From a checkpoint of a small image classifier: 195000 training examples, 15.6 epochs.
Rows from block 3, named by matrix and row number. Each number is 128 + 24 x the weight over its row's rms, rounded and kept within 0 to 255. All counts start at 0. Numbers have three digits each. After the name is the row's rms in percent of the matrix's.
# conv: 3x3 conv (model.blocks.3.conv.weight, 192x192x3x3), inputs 160-175, a 3x3 kernel for each
conv.86 100:151134169143146107152110120139131131167201143128133135119151094134097069140122134146139119150167128129159096113124099110119112113126123135110130141116113126116148129138137137123119146142092164127096145103129155113129186146095107079116151142108106137143116121129111101135136134135161160147147171124097105167114095150121103070104146129113105099116141125116154133131116134132110152153123140123110107079141204111189213114154175114120116
conv.87 101:131119141137145126136154117129120121144149125124122113110149147135135100143135118133146175142166144127153170143097094166160131134130153121159145137165154129100129107119138115130107121116116093088135149103135128118141125146129122166117106157174084108154140092129180119150129121129111112133126128159147162128077111106111082104123148151100106212148114149160157148137133122156096119120110106150095100139146153137167121110181105136135102
conv.88 100:172138114110116144146142106120164136150132144164155133166172133160130146121106119083136173125161173105146155124144128153096161151114125191191173099100123125135148143097058115093104100131145093125140127130150102121147160111098134158114145132117157137120107085147124089133145121131079117149094134110141133138139148132171104106135111100124152146113104144091129136119134130205215149176140143109120133093136153097142141162177145125158090
conv.89 102:113112157072161176122137113145124177143137123094112136108079143102092117131156136098090090129139158107113129120132120116097094095098131125099129118126176102115126140130097104094142131070107143157114120137110127148114129075112167178100185134113110082116120129097156152147128133125115081111131133116136122129087107109066160142104111117131132106186126099154123139182138152140097130133102095132141159159180121162161128140103081140139134
conv.90 104:095067113126120143123130102125163163158159115132118136155198131125114127147135120164141092114077097101135110128162128107131068123173096105123169154142138157132116118136135106082122139111105128143153180094082135139137125144142103125179133165164090146120102088135134104129144136124127113121122126141093099115109101152137097187151116113125177165129128113146146121131116145127084111158163158087099135096127144103108100116134145159104132
conv.91 103:119084148143156113122114132100132106114148116125129105100118106138170085155170127104078117148116171138127113141193141128128157127126141143150092137154111131105118146128125140092070115135125134115136128090115106113124107126119136125146140142126115128137124170124088120118106136136123150151102180141128101096130134146139120135099183165119144114130155127119125124173128124099107078108163160138145167114089158085126134133084126126091110
conv.92 100:116188120120174119145156111157132141153142157131140146132132122122118112117127159108141166118092128126136146141123132139124134138114121143123102100130113102093121117151143092136123106120151129084102096111134118146122160156125120156131140105161100106123108106114134093118109162134110153149115136132117093143133140143089146102188168132202175170164164170165135130138119122138151151084143089130177135169113112130145129147165162118120125
conv.93 101:113137156153087137145090100120183136124185138120147154145185174127148158124127135114144125108112127102133164115118140125121131141156124148107107148102109093070119196151087104141100080102099129112131155160122132140161109169145150102134154107123143091101118119110100150108126172171104197133102114081114146154104144141083165136085147147156130145161133169131166109150135124101172166115127158108102149115122136116128158105108147168136154
conv.94 099:137133116136116163164158146162168141131173155111161121117140115114135148109149161144145128089111137116145164124120134176115145147127154121136134182154151158146154117120095147138149153092148112069122140101113109088140113111090106132122148146106147166129128115140124101122128118167113112141095082123103128118130149165134082108136122135116089102203159118150163145127145135134127140124121118060116129152133133091153154158128115124157115
conv.95 099:122161126181147144172165137141124118131173138135137141130151086149174153142167134127119082172107166126086149161088119084108129108098138139125119165182161134109138137102126172111091151131123140086150174100112133125126123120108140112124139099118094101090155103142172103144141143162120108133086109153125094132120129102082139116130147112093147084143181158137147129104122147100085128115099120096090115145141113140133120099104129139129085
conv.96 102:153153112094093074125123110120160133145159141134113105101109121114116113110166127149118099122145133152119120094135133090163137124117144135169123118131083110110117115100142070167148123101118102139185143135169117136135152175084140102110122118129079115132109124106130124100123110127144116115121129128164168150135136094081073107130139160120133148177109121106150115144183099136126109103182121129073079123129130187132143073071123106138179
conv.97 102:112129141102125137120154137142214153158140138129150134146098136136117151129110149216182123172118122126086096128100150186125125154096112134146169071089146104102137128143096137123070119143083134123104155134118144161146111144137086159141129125116123125102153120111148126109122151138119125125088113100091101112145139126134143120171101124172180159129170154145136151099129136180176121092121117084134126150145152163124129172115095160135124
conv.98 097:142121105178133077112156158117155135137131147123087140156137122108137116163128113096079123172142126140113091109140138167137121170181106179208127193136114114121148118098134104154114105083130147118102121130140110133136147166125110189120081082135160119086122111122158168129149159121144136139114150126112067108093135153158143163137129149156175118145139107135116109128110108107150153098107084093160137127171113120131102171124135143136105
conv.99 099:131125113134118115137106138126161125159171138163126126108117084135112152126136117136105118139127141152134157143106131132144154142108143125101098130104130139110091149115083143124111110133108154099130163133081140118133138120153124130157143164129156136104150098087139128127114129130119131117145134120142092146131135071111111105161151160110108112131127146133148098087119138157121128139134132099099081150087096116153157138095048157145101
conv.100 100:125156150126134108130164129153137108134163105136141130149074104146098126161149119149138139123123125132117120117093103136133159110154145129146175120138138127140155141127095140096102128123138099091148144118087138151137127176137132155064146128145109140085127161160085153119135134168131135139119140147129130086121120117139136157157164145143128148106119112141169174126124119132124125123117162113142183133103116103122076115158119125135131
conv.101 102:124097140108137148149170112122121137141144172137150163124116150132128128173137105139112129211134121171164107184151111129109069150135125132137103171148119135119126111147131143147095150154090128131107121105136161129137150157150074176128122138111133122106134106081128116127138150123135137132128104132128163137110130140103117130089139115140117151100121157124136097141145146113118119137125109130097078159126118095135163129135119152112107
conv.102 100:121142127135159138107091127139143140124109134118153151158135122093073118126111162110114140126103118130151141103126131129130112166129103106099105100136107118125130110092119087091097112116086079077091129127168144125130150206169156138089147137120121138133103096104096163113126120106112120122124156175134124166072104136066147144157099100134126129116098144123130088180165134163141143145185122135104176126131156174166113086081092122075107
conv.103 095:100105142108116144134141151104142107149165133119113145115103114107142140125112131046119122092130119151143097113124151127125147122105116094131122106175134135138106095109097112157144130155146153147132133126154167151157151166139168120122147125112088123131133129163105106105106103105143079107128132126164120117131137126142120124106128103109117134118143159142116095141170136119139156098100160084138156126121135155152142124130101094091096
conv.104 097:139153126159142144145169104106147086127151121162130122108144138136142134136133151155149143103138133114125124155128131152159127114091068131157095141114158174162147092069139089102126134163171128167128098116121134120100157120110154141083163143150148131109137147126129135149087093080122119069161134090147145108159136133146141117145122129150124100151144183131113147155130118092109087145133126139144136148139150141127130138126106124124162
conv.105 097:134156183172187132178182085131160143167180150161151138150105120152066120097045123113138118116152162137100104150113137174112094162132106123158173155192159161176122123105089103113113111102079128076115122107146087083140138098110130107155143139124123135094153146094146150084105110123119120164129120126113135127120157137175168131163105107157087113143133125157149125131122112109133127130157108191171139127104130117141130152165146135173119
conv.106 103:112120139128094097140135135126122135143137153155111163107112114107117157128163128123121126151133159140110125128142127149151104116114153120149105125118088148136119092166135100158131131130125157177167129053145107125135161101140113096177090097117159159094142108106155121181142136140127135129120122127150128122141120102111120110161131165197141101170137152139119146153139122161145115144131131138068134113115139128172133121101071132158160
conv.107 100:103111120145214135116140141113171121147174139143174127083113112128151086147100123117161131125150153145139112141120148138130146132155155133145152111165150162126118126155156106124124117133130111106126151091122090085134124142124159085100126111130149109121139071158133082155069091104114122092109114124167125103105072099133139121091164157155166128137140147145154138153186147102139120113105148179136134149108142115098137159124127161117149
conv.108 099:131189108160156109127128074154156159137100129109132129186167128120121101123132125121102102131100099141141123112125141134113141146121123130161136147117107114124110136171164116106125110110086147149158107131117084101102124133144114131146132148114130100125131102161138171176171154148160157130114106080154118121143133092170143147125110151158138135174139108098096119103127117136131143159140108138153132149158120138118163109152125142137144
conv.109 098:129119075124148122124134098135139124150125114147147143114124121146123098158126085133108131094071116140111173135159137118185168165172116134171100142097120140117127117112117093081098110090128109101139116136125129127141110115140115143098149131115114094138087094141124149161111143120076124125105128149096129096139120121148109084178174172164161114131107113137152134109112145127149176108136135137106126124097140086129105127153129146128148
conv.110 095:145154123147181129109166115158145118151121139152144118144141121155120090133140094138147106144146130107130112115114152143138154133115159162154116165171127128152133116135099114068107087095073108123107134091094130090112177124158167127109117145111089125096120110150151148212144130148106079121106096102122081134102132153126126146106162153132113154135092155134098113116128147165125144125098138101152129104147149121119100120117098098123114
conv.111 100:120098136114115118113118126142134123134137114128151137138152165140151140133134083157139088154140135130125111123114135131149113164121109121085147105121121101132116123141124137154110121132119167135096111136108163101062114133154151161113122166150086086116116097120119162140136112127137132130129129139133130141091079104106128148130142143127133194136112136101126141134116084145119125132126108153157145155099081145139104126125100108152128
conv.112 102:145113085104147164147137153136159163140150143123131151101087091135157162125150148141124124135139114131113132094129113110185131136108112140113164135130145140152127110134120123144128124145104111158100104106110122111143113085087120118076119125147106094138116136057135100112112160138121150121128126142152126130107109142138119149125110117159096162136150150149117152146101101130156112150141103142113126096090155140142146109158146116148140
conv.113 099:146156128100109170150139084118115146145105129119132111133131135146127105167116123144126130100102109105144169139113147156138118112151146160109175113100073116150121119109117093118147083100098148129123139115125082068127141104118150124109154122093089103165106101146160153098169116110156114136105107155114108165112103141163139105108164144095124116175131122100118198131131116129120112124129133136118080154166140154149085106092103117086152
conv.114 103:149160107121178154111120151133146113126201122136159146169126149166143144148114137116124140111093102126078093160126138118111175125189103126109121130089130082089117137112121114081121120108103128159124114103115119137100140118174116135073124148197103111109142148158180136100154122094132119111096114140138117124151139128147151162120122127113133144117105113141162127119138126141114113123119151157171149195148132144165116082091147095115168
conv.115 102:134092077136125108128127136128133138129121140137091113151132147113088152144116169109107122113157154146149166120166159088110143079114119139098116098108168122128077099132156051102116113137157151148142112146159136178140153172111160180167138115133178117143118161156130149147126144142111103130095106141158132108144138130128105131129147152114155141110130186136127143140133112107122103160154111115111098158122083097111114148118129129166154
conv.116 100:098118152147117134151157145081128176148129120141140115155160107148129145135145123138096127155165121105179120102127117086122117146111107066123145162157139135108126119112158148126114179151087116110105126146063114143161102092108127136117102123125116187129187154139118143125192146117150136105108115107122108130139138123118105097146113084128102188141106163178155116122110138151114100099132158134170131176163103116140114157140102129162146
conv.117 098:132129130168128103114124185141168124122141151151137120105114121098103111133120122110189159112078127119118129146110052160104093133139118137149190113117162112136135145092109152100097132091113125151161110108137129140150145129105141127149136148119119132150125104136134119126128113120135150110145139114121161120133151170121116099074147112169170126148150145144112117119116106144098122116137118101116132122130130102122101100188147141130128
conv.118 102:121112114096145125120096104151137147168160144126129158097114096136098106127138119094110128135126178144127128097116125167116128155149130095145138134136120149115172135132118107112110122132091110095137103058112117111107182114117149145131115102102123147123122115141129083118119124132112107154126125144122127130132139123126103096164142140156117094142116160160105157157163131143111114120123113159088151105142126128110129129137151120056158
conv.119 099:102100131130093114124091112129142132137138106153153133113136155107110109170146123112152116176126075162108083152117093160155147158082120123133081134103112150123127128143104126146148105107125090112160121108072104126102135152135132155149144099073117083069103085126131112128156111091142169124132125149113158140121133146109121183108118122103131140105119207118134134129132143145136102118113136141150099136104131137141100122106163096104097
conv.120 100:170134130135143121165167131147125145170140123153149140129126108141120113148128120093190123144114151115096100123118128154151108153137119114107103170129112161154117107149135120120149111083136111107141121123135124125105114141149135129129153129124104151133124112107135123129152107142158118104154135125179148119098125135125085117134131144111121136112100110130146119133123132138152117142110121134142105137118122147087130182158108102159146
conv.121 099:124143153148180127130128112133146137141118158159119156146122131130089137135102165142096095153147145123123089088129174136164186131119112112113113139179155106093114101111120089128089113139099132145126138092152092100122178126126107130161086091116101117150141167144123145116129149153145148171131129158137166127081141149123085120152194194113096107111110137117114127124131124144134139207158158129123111104152133132124125191176093089165111
conv.122 098:135132161126155159131111122122129157123108119163139130094153161102149154121128128128103122123085096122110116148161114090126156108134107106151184096096141107123119125101131126125079133121125154101103104160119130110087134119136172165130130115106133103130105130151118128120108126116120102110125133125116131140137140121165137139155157112158162154110152136115114122155136155119093136162149136128156157114154125116162136132118162117107124
conv.123 105:120142167152109098134125081152128160117134134134116125151120115103127100121137130108095101120090091136126125060081148116160130135096120147165169156155150138119116105093095107105166144119161105098113108130151132152148120094093117150123131130139099118119118138109161132121134156158150147124126140123132163157137135088112104091112124148129134129143111127095102164131149172159159132148136100102134114095147100133140156110089137088146136
conv.124 102:152145117145076091139132172124139125120131135133145148114118124150117190145154180124114110136135113124123107100143109100212100134113110100181165119160151146115101109130135121116089126133090155087062142163123164139122123128105130084116110165182109104131135125115122133158133127150127141154115118124132127126097090159084108133137111144101096100104126168118130127142119154143147132135170104164102104120107141127120159109177162128179138
conv.125 096:187127144106088126120132142124149129127134135095133149113140148147115081144128130123106105162125104146138113138070101146150134136153128158183163094119114131129115156133133115087119090133134108094106086094139117121127082095108114114171136125144116175149118145149143129113161146133151117119115108121149141113165156162150104141166173133141155161121115097138136146095115112131141139166134136109096132125082113127164155110209158097159151
conv.126 103:117088114123134146140110125164136113172138139138091139151108096120103140099129140171148111169096071129138165131139121088158125119134116103105093105122157135152140144098113132097084158135118114151152128089101119120126120133091117144160134105142156138123118139144109115119105106125137128127122133156132126146146130125149128136115118158101160084130116095152120119154137125122100113146170092120124108117119127102131111090126146136116153
conv.127 099:103120135147161115155179158132159125134159125164164145161146170132083161093113128127168112118163178105094150126077136142115106141183121146171080136176120114139112124163127109076143101065107101148151112118129133099127124120108118111131142126128122134131152138145070110120100137152130120099139115112125133119140138133132129131137113117161139107188156145131135126099118118118113138175108131123121124088168167119104124167175096157180116
conv.128 100:149114135158086163119102120154133101132126126132141131145136107099093096163128081142162105121096104133147095086140126108151112105131111151136097124126142117100110114144149108152141112111134122089085146107116150140140095111110136142132153124126108111194070095141165141141143162074177115039156120047127109110161098132125149128075122151121122119119109126131114144121101087146093133150091118116121122131120123113108117167137130130132119
conv.129 102:117136162146125157137119113120122114145125125137148132120152146125129115102093135130119124118122176113105112096135132100163124087101102114118099124112123128148096147135147122139121112143085147124116122143155111161102113113153176155091152149147129138177151175100113152147112152145125133125128122122129139140111160124088141127109176119126154099133113126153172141127144163107110114107165116122151106117109188132118135134104086134109089
conv.130 098:135218126123107147131156165144160143129132127134163134135109141155159162125102089095072126118108124123086135124136133118151128163116107143191163101121108123140080130119132119127118143129124142103100113102127138097122109101111108117099145138136180114126089089112157108098176130097158127113146129103126110123176131177116143110204117138125146108117127107140117104104103107123175160151124131151156155138083143063096134075105135123161168
conv.131 099:125124127141149111146126115117130102124168134131153107136108118109114140129151135151165097146137136117100133141114134105125120157126138155121146111131115135138090129119130097130112079145128105104125162133125125126118147105168145125114132132143107144104091141136105108150119113152073106134101099115130104112127124120125119103094123095161144117196147149126178145145117117143135127145185128138136115123090128063105122116147114121157133
conv.132 096:128125148077146112116115129110142158121152154118110137143101143147132126122113148157192140103131114120136142103138116142171140113118149155103156124094146141136121127086081122106040115136065122145120139099102154127146104146136114176111151152132124121111124075074118095117078079140087057175094089167111135113088146121116120108136089139156118119143128128139181123143214157172132113138105140123117111146139093187149097141163098086141149
conv.133 101:125126141136130110097115086096129143123131146162156122138114124137134127159143110146161131135165174180154131156159111121117120159195144109111148134203155146120093082122142125105110105095138127151123119154110113131123134083102130145103104104153138114125110119108093091105110123142110130110134130127158094090134127143129156135129112116110047110098082153141123137134130124120144145152184138140127158092148131102152130134132134122141137
conv.134 100:141103117138167192141089102137139158126144136147148155118139102126144131118167114103129166129144147141129080125134110144158132116109156123150143129172145125084104159134130116101111090077121096125133161163104108113123119107082141082147166080106114112073144153163121123135120127136120120126120122092154135117150155116138172161126095118140118100161122163119118153145161150153104156091126175121116172148161156128141123131111116091098109
conv.135 102:166142150097153132090128134108127116112128146108085140115091115078101124186121131146158153100121155152145123143093111169139131114142090125149119125160153118204180086148162141142121107124127137100140098117124107161145149101135124136135110100135153152131086073115113124102134130118102150156084134173109135120178136161098091122095126110147108110110162149106160138128148110093092124161103128050084134077132124168169153108098111140086088
conv.136 088:113139160121127108137118138146196170141167144090160150126165133132176137116132117122132125118121108135092120149134169159112117153161130137171174150124111086133115113096068114105095124152139122085075128112097140080127158132121122146110116123112109119106130128155141132113109087148189164172105154140138142122129169117123156138134157148151138100146135088148133114111125143134146112108169163126118156131109109143101136134115136168161153
conv.137 101:100158115148124122141151129123144130125146116138143113120144126106129155135115153125169112136143149115103114151124097103128108115113122113150114117160120107130122133123119115109145095087114125147147131091128147152117108086106107090120161194135146155133064144159096108114120124132110126160138114125113124159145102107164116076103105119121187115048149169112128145108149147141121106148159157108132173131096097089120088180133097197152143
conv.138 102:121110115130135140133144096103128117154152147122144112128133137100159162109118142138179125124125165132130085104114116088115092153129112151170119138165127118102130123113094090079151110089129093126133137099165124131141126140113147123106145131090131133111152193163140152153143139127137138126098106145146101105131107116129168187080101152142155103174140144119149146135146118153111116124136161156157194119116090129140112140125098127168117
conv.139 102:134117109115121148103108158153156151156193167138143118129128103105118116093148127124104118139128119078100081107156102096133136134138133126121148102105101122144113119071088134114109108100085132131127131111117115113105199139070165119175113115159134096123148116135109116134125156136111128128131097113148120168149124124105125106121139144139170125129156146133122117175106121136106146135136116100165125125158096109149136142122157120121143
conv.140 099:116118125129105121131098158139136164125164147122156117148136148157140159152119113141143147104148120107139096139129134144123135160120132119103130156118090128135115112118156100135137111136118146122124109112124123099081150150134120116144123122107131181143114136176091158151131147132156114109157166143146149157116128117129134139101087119133113111116081142126134195138128129117108110126140187121101115134119107151100085115108097111106128
conv.141 096:120164150125074133152130122138157105161184130175155122117110130124116088139144130137112128091079125133125155163109134159167101114136125164178142150138147150113126110086140149103157121149137164156115109084108158120105129171126138173163122101121164096141121112115102113154121101092136104096107118118108142130141104117164115085159140097115139164128127118146142141157153132156142100094141105165115128141116110133126163121121095110127122
conv.142 102:120125100179122129109133157183132122138146158115191159104143120125137137111127157143135146130097100110096118126143175113093120117098116135154147132131106138127124101140086087100075105129148103148128138132118121088096117144125145166116116163109133114123089098119154143149135133118125128140142137143115136124117145147175144119105127131108127124128106122142156183110105127123121147137127110149143151121119106138159105172148122109116109
conv.143 100:140132144141151104117126118144121157148145153159117144106153125087156170087141158116129154138136170125119131114117155085111090142129153112149131139154139100095143167111093174105115147086111093121146129127134093122145130130125106148128118124151113076111137120171127109169019137187038125161042156192113115133145164106099143146089076129134109132139145130155130115139113115119153111144136165121150136095113105105112109152114124145124099
conv.144 097:142143144135131112125091104101146123147155122161135139155109123136118152127142147111122073130146122116131117105114137142144137139093152064118116155130114129114096107110087119097087137101101154155116085062089121108138138129131138135161135117139101131162069133129104128133117111101103109132132140161167132120165161172147126106097146090158158133115114146113138140161155111121119126132154128129156133134110158110117095090104127182136145
conv.145 100:133164151146150143153150106152112136139143137153166143146167134151128127137114111111145145124138147170129140137135112145141111152114112130132051128120084113154112136129120104097117110085113129112158129138149151134129121122127150109101089142104118078111112129079082130128102081115108096132124125138128166157128113132103123129149162164136119137135075149155125137128120118092146095140167149112100140142113129169181133166195123119171092
conv.146 101:122105137166219172107125146120166125137128118111132142138142148116106140094128114170145143161101127166099118097111140119136154135111066169161157150144154104101108128106154120094080121124126122077111121109130175153113123090113105135131151185171142136141071090144181085080093130128163138079119135128150120119150162141073159096136172131198169168127137206124089113131101154156131158146132121150131113158132088120097108135182162089134155
conv.147 099:133127119110128134113125145141084125131126135137115104105137105111147136116151132125175174090119158121110104133183142133166207129116119160154094167113116132128115149143141157124122127094097131126096122142085116107129122154162137116120139122104129129080117117140101089127134134173105118153128093126108115142160118056145168123167088128093083130127102141117158176106116100128134115165107126147167095148134137134141146147107156142133136
conv.148 100:122160144124117134119119136149164115125141118129139154122162135118131136128122108118086118123134136125154142130201143127172200111114145103148151113130111160171158138137098122101083126107146094108132128172109122112123143114120141085110154143131110084150150129170139168136117191155108123142122126103108081076138109152149121154132159215139137181096097086135141125118137128154151173130101117091118142123098124140144181120122166138091089
conv.149 098:115148111137153121140133081109224165166143129150108140171162140158144102110141107161204139139117073115076104101159131144112138151146120149209166152148088128103089124152123127109110130136163092125096121117108108119147109119149147161156134149125126100106153114112142134117157094123104097094116087144128103124152179150173151117122102086161169145114108106096116141137140165153123134103121119139167133126098098129144125109136112136130128
conv.150 100:109110137164154158176143109115137129148136131172150141084118124110141140141159150188131121128128124142119137168116151132117113104085123128096093110203157129141132099094124103136125098136124135120141173144108084119109135126099127131109132138140124121118147125103084120122127108103094133118108117136125151123077152121104131109146157147125122150158154198127140149159156115157125104109060105124112141131130154151202117114138090126122171
conv.151 100:167127112151136136126193089157147138131139165148170148106134122119109150135129187115134128110147117132154131117145140137162152133123185168170127138161098144103103136099147107131121128120130131108122119100112131089108100140155100083136114158126123127171132076118119121124117102112125112137145113156113144132126141141115149094113087131109138179117136161105123147117139116146158118115104106166178134136171098131106154119091121156093128
conv.152 099:069108159172180172119094115170123109170169098109120125104115134153143084120137137164134106103144119120124138132131154130096153141106148090092105093153125124098126139134141144123135126137101130115113164093112124110108128173184129124112191162144140093142158093092106155137108152105138160120152119094159121123089197126106131154143172118082110136134143126170121143167151128123126143164146185171152182105115125115112116147136113116129118
conv.153 099:114164122137142133078108135072129111114131119098135081166139124150138155150104125096127184104082065132139103147122120117132128134164173102117183126168101101086106135124130125112142095099089158139109099091172141118109108126100112103127112134106134132162104117157136110120126124133133159165131154161170154128093163157117112120134134103131156162131146146142099084104098119102081082162135165170109136137143120095159120108137134121156169
conv.154 101:072127115146166145106112136158143136144106111108094124155128141105132142129150146122133134112076132166146134115105165127124128093084098116138099133143093105118118082114114103123128169108090136163133115120132146120173154150136128117142138144102108091158163174127130180140185153132135142124104134108117157129120117130087141147091114123097117134141115129120114136126156141129136144143138104091124119096122138177120134115163114095152143
conv.155 101:135122124148161138158155125122138127152132128160117165162156138118136143131135122144134108122103145090109134122152092072113105112099123144149158142140114151121130116103110099104100139178152123079083096099121122128196144112122119141133159140170126150089125116110124126137134156092140127126152112136141104089107145110122117104099153153153164192123093137113123069112147122104117126142110093144096090127132134104094113119101113111104133
conv.156 100:081110116095159101132148120147144109163192131140095145143126121146118086128149153105142114130141110135156124133101154105112113127120132128124114134130131169164102114130137094088129115123130095085167141111110089116137135141095117124144109129117124135166127109157098095139145100119142115134127134128138111102131094105150096142122134126132164116148119199128150156137141183154109128156125114169164115151139112108137133130219190112145156
conv.157 102:115120168098136126122116102111132149101156137114140125105145157108118106075069117125118117105158121140138104110117143080070165163138117161107170119131104098142131137078106145074067122101134115110116139119104129141156141172123145206196115158163135112060143110174144146198134134148131128130120134109106136082129143099144141142147152103123134144169099163174127105123151118110117125140102117142126115165125146099146096163131097138135114
conv.158 102:220127142113130139141127144126125106118147144116126148100130140152122104182147100179127184150121123122110114096132160110094115134133134181137128122099096157114097164116147134066084131076122106132128123105107145130116125136143127189182120097110124138089124135168142099118138167139131107106121128153116131142129111108154100152132122122147115119130142087105117132121133151132116138134119127132145117114189155096125154103110185158148144
conv.159 097:113089125106089149122102111170163120133150130150132115104136106127127119129122113134153090068150118137107141170159184145136139128100099149086132072102100145139143104102072117118120124109137097107168115110157159097106129115107147118132141152121147121084114129177079188179114116127165117133158132162150166103155141123107133126165120113104152127127153136106129118127166170123124145105125130097119192143176124152182119157157088166142121
conv.160 097:115098101097122146150144149145139130119135142130138146102113150114125134097128167131141147134148137097144133126153126123124122120154143129106100109150146092151175099090097093066100054151178102117116153152129151139137118126151125132122144128164109100117130149099159186167106116118122092125113141164158140136153145138160128072138152157147072132154161130140124112122091132156173146131116137110174142134099119111129184110132142101087106
conv.161 102:150135150119144153135114110120137152129137148129151157080108122119156140164137124136079103118140138139163101128113120164093132205121113137124139149117135119141133145108112114090111098111145118129135112091110130106158136133107156162162122116114071112131138116112150143125152156126127123125136148133116126132144144163144154115141173157132152160102088127187141114133125116127151186103117119130115171143156131128155128112147119139141102
conv.162 100:159135123158100090146129109123121108148160124158133155100119143079104155168151167151126134130135111155115094124120115115081121093115108129114144098101074046094103111156136069130160100101146110147138106108124088127114146137129109131162148190193103124123110118101144110115104135125091106143131112130130109154111121127132092128139133141115138117159179133128110124152124154124122138107136138095109105146152156100079136121119127155125142
conv.163 099:124162125096126134122124126152177120137129115127163142129082136106081151092148148144098146104050096135135137126101098112093108116090154138177070077105122103100141098144103113127142142094114133136162086113110141118127108158155139162150084145149160156135125116146099080141137141122120108148099123118116148124093175126122088090173128113183123100126126118118143151139147151174188164148122152113136136134121113136164108154182111103152135
conv.164 099:124154100131140118169128120095152138127167128129132126137129131172129095148120103153126128126148106111116146140122105132111140122109083130159143125133149105150109038087119053129120093175138104146130101109123149099096168124101127092104118102113120119102153126117154127081087116114124131132114122159142154124113109129138085158115159138159102094180150150130123171203142140115114137174115117120172109129146099142159109111079138202169146
conv.165 101:127139206124083124163135083117121117145144154124139098133136094152124084157156151131114074120143159122094129158103152182159122178113112110126153110119123137115126139112121130093156146114159122102105106113094115084096108171159115175217092088144147136103150148106100151169156132141136118145135133135127077121134126109180110130130167158125140110116173107153132114118125171121117113121125137109129072117147112123108170090100113089142105
conv.166 102:146167096167141114123116139165148128152163126174146137059091150123095158113137147126148102133106112151155157114110147136098109117129122143190186150138123099083082124129104093124113110159121138085111104121147145142129096118135086095143132135113088096158050113129115143135098126143134133128105133139108112135114130138149118138136105130161123140137124152119131133112110152143146116179123153152118137171104138111161130152167148079154114
conv.167 101:139151128148146136153077126134147138139156176114133135131134154124151165113108136147143097149150101130148106117121121115145125158127134108105102147125125106109149120141145121144132093115121162113111138103146141117130127109155144126158132142099121116086119113118101146140153129150134114133145117128116132126085164164167171197112116142144149138118140122137104124148127133149165132139115116191116143141131110120124151128178148117130134
conv.168 101:145112153125149146167127115135137135133118142122105128136122093137139127129157162113110140113101144123108139117114126130155167116103169148129172120136125119117096128102128097114105132145104149125067130175155141123116160114162149127093131109139100087104150129142124152172147140138132120108126132142102112127126109107138099118145140129128128178103110140125142153146118142158139147158175156111086083123156125176169161134141173132124134
conv.169 102:120105105122119134134136119144148145114130102143119123141137154137169110159197145128118128126124116136120110153149119114136121157113088129125119131096090155105120142128125139135129155139135117117066135122103125110112146110117109117140114127141116131167090101138109155111157145144167152140156140170168163137140134104155146118116148099119145139120171165120143135145162183138118117131124150132095107123154133114129171111160153129127145
conv.170 100:134134141133165121098129122149126130129137139153127135182149117177086149101125125086150168137145123127139125156145156170165123132166122125167155107149121148109123096140108071100163111168129125136138123116133138147151143167123150146103116087124145148120174116099168134090116142136128138145105105145095148149137176143160137130147148129116110113132111124104121160109167154142127143143153115201134120121136139130128138133144105141108129
conv.171 096:105118155094084133152129128128136154119129118124148123135112119111139138093127118134128142125086060146116070127158161117116141141116104112119176091142145124151093152136119131125116145093085095161177143173211103110095107137137101132111112102116075133169130159136148124131126152153128107145140083105156133109145175135109149125149147154149130145136133118134117088134132125126157168126138191161160158145152110175161139121160123167147130
conv.172 101:145131134150128103120118100123131097112122133147134156157139160149149147139147136112159158090109132121133114128102147101124127121120170176202134115156144133092124132099127159140148124104094089140132082102111076095105175121111126163171141140181163143113130173119142096126127136148150177168123145163143119075135129083115148139108098061141134119098103138185128127136132142089135135130049095128185146133128149132128139135122106119114095
conv.173 102:135170144115119133117075103100162128144146130122136141151130104127110109143140134131111133115079077115123133119131150129076208133113138116192145150102131144154159098081098110146093130153095132132107108098111102119152088109124106135091145135141181088149126126090108090132143151124148161165138128133144120099137163125106132130146093121089118124118138140097113124122128089117130122140095123136161142126109123120127120118099117104127089
conv.174 100:146099114128102130126137199124114118122124195135139137153139126149182111145174117112121090162149112131096150116129124124097105102127086144124101145078104145122234093091126089126100110129117112121124131116135129129076132129167129136123120150141141118100105067129116116177156115085120094090085093117135112129148131113122087124116098132095129124145179171145116152136140171159135131121112122127169189112144101108141077111079053141116152
conv.175 099:152161118116145138126173169096142121134147165133171172144108123154122087096151112142084130105158159133132168116117089140160110162122117134125118117110146141155136092103086076088123144137145164112125133107091153131111158108144120140229117136136144077112197118091155152102146137105158140119131129141176165142100131188164131113075132183136080132168119152088128104133153174168129121164122121169145113141094086090134145079117109102107124
conv.176 099:114152156128108179119129127138127145146166168128160096135178103124156140133146116107151176122128133153095112121124142123152096225178112144139177143099147124125115105087125122134132105093118105129105113102133135124129162170117149081095071095090150115118143121127089153115130146121107114145119122154107140121190115113194163093112177129076178156088151145106111150102148119143123120138121141093114086185152106156128142096111145097137142
conv.177 096:108129119149141151153150107104099123151155153133177144160119145137169116126143127172194089152132136112096109179162123097149131090093098129102092140160149128151121099131152134065116114108150148138157127135117099123128109088151102153122137140149143144156188160107138119135116081143135118158119141127139166173107117125074156133140173175134133145117093134123124124106103141118113117136144145173157097115118107153136158127156113130106094
conv.178 098:151125138143146129120133127130172145190140128126133137160159155169164142154125117179170119139079094086072146123140149101110121076114123175142092152121129128097159142132103087113111125123121089151121116124109108093105128128153108149120121183151143156113131158096086103137124127111125128140101132113049096157072115126148183170118128128206148139137115089123127144114139135111123086124168127120159151136163110105121134103139132122148159
conv.179 101:090128157130151153129149173129108104135133101143137107108107123128103118126120123129116106158120106132108129161123114136159149128107102107076116115120141138115124100107109086079118127132131121168125110136169147123091131150129131145122114146153129131165145076153149150126111131135126132112121123125134100118149140163133129123151196193154138126126227130144124115153124132116139129113133126146114160135129132090121172143155133133136147
conv.180 100:107129134122179141115133177152141164182193177143154119100159097090158124112118114114094118140149165140071130147156160104142150075147175149123123142173175146143162169099082128072104114112103107091110154139133167142120173127117152143141164122100106115107150103182169132160142114112127125069130107087137146118128124119092088129135145162109142083140197151113137154135136190118125131128114115142117109140138114131150173106112166126151185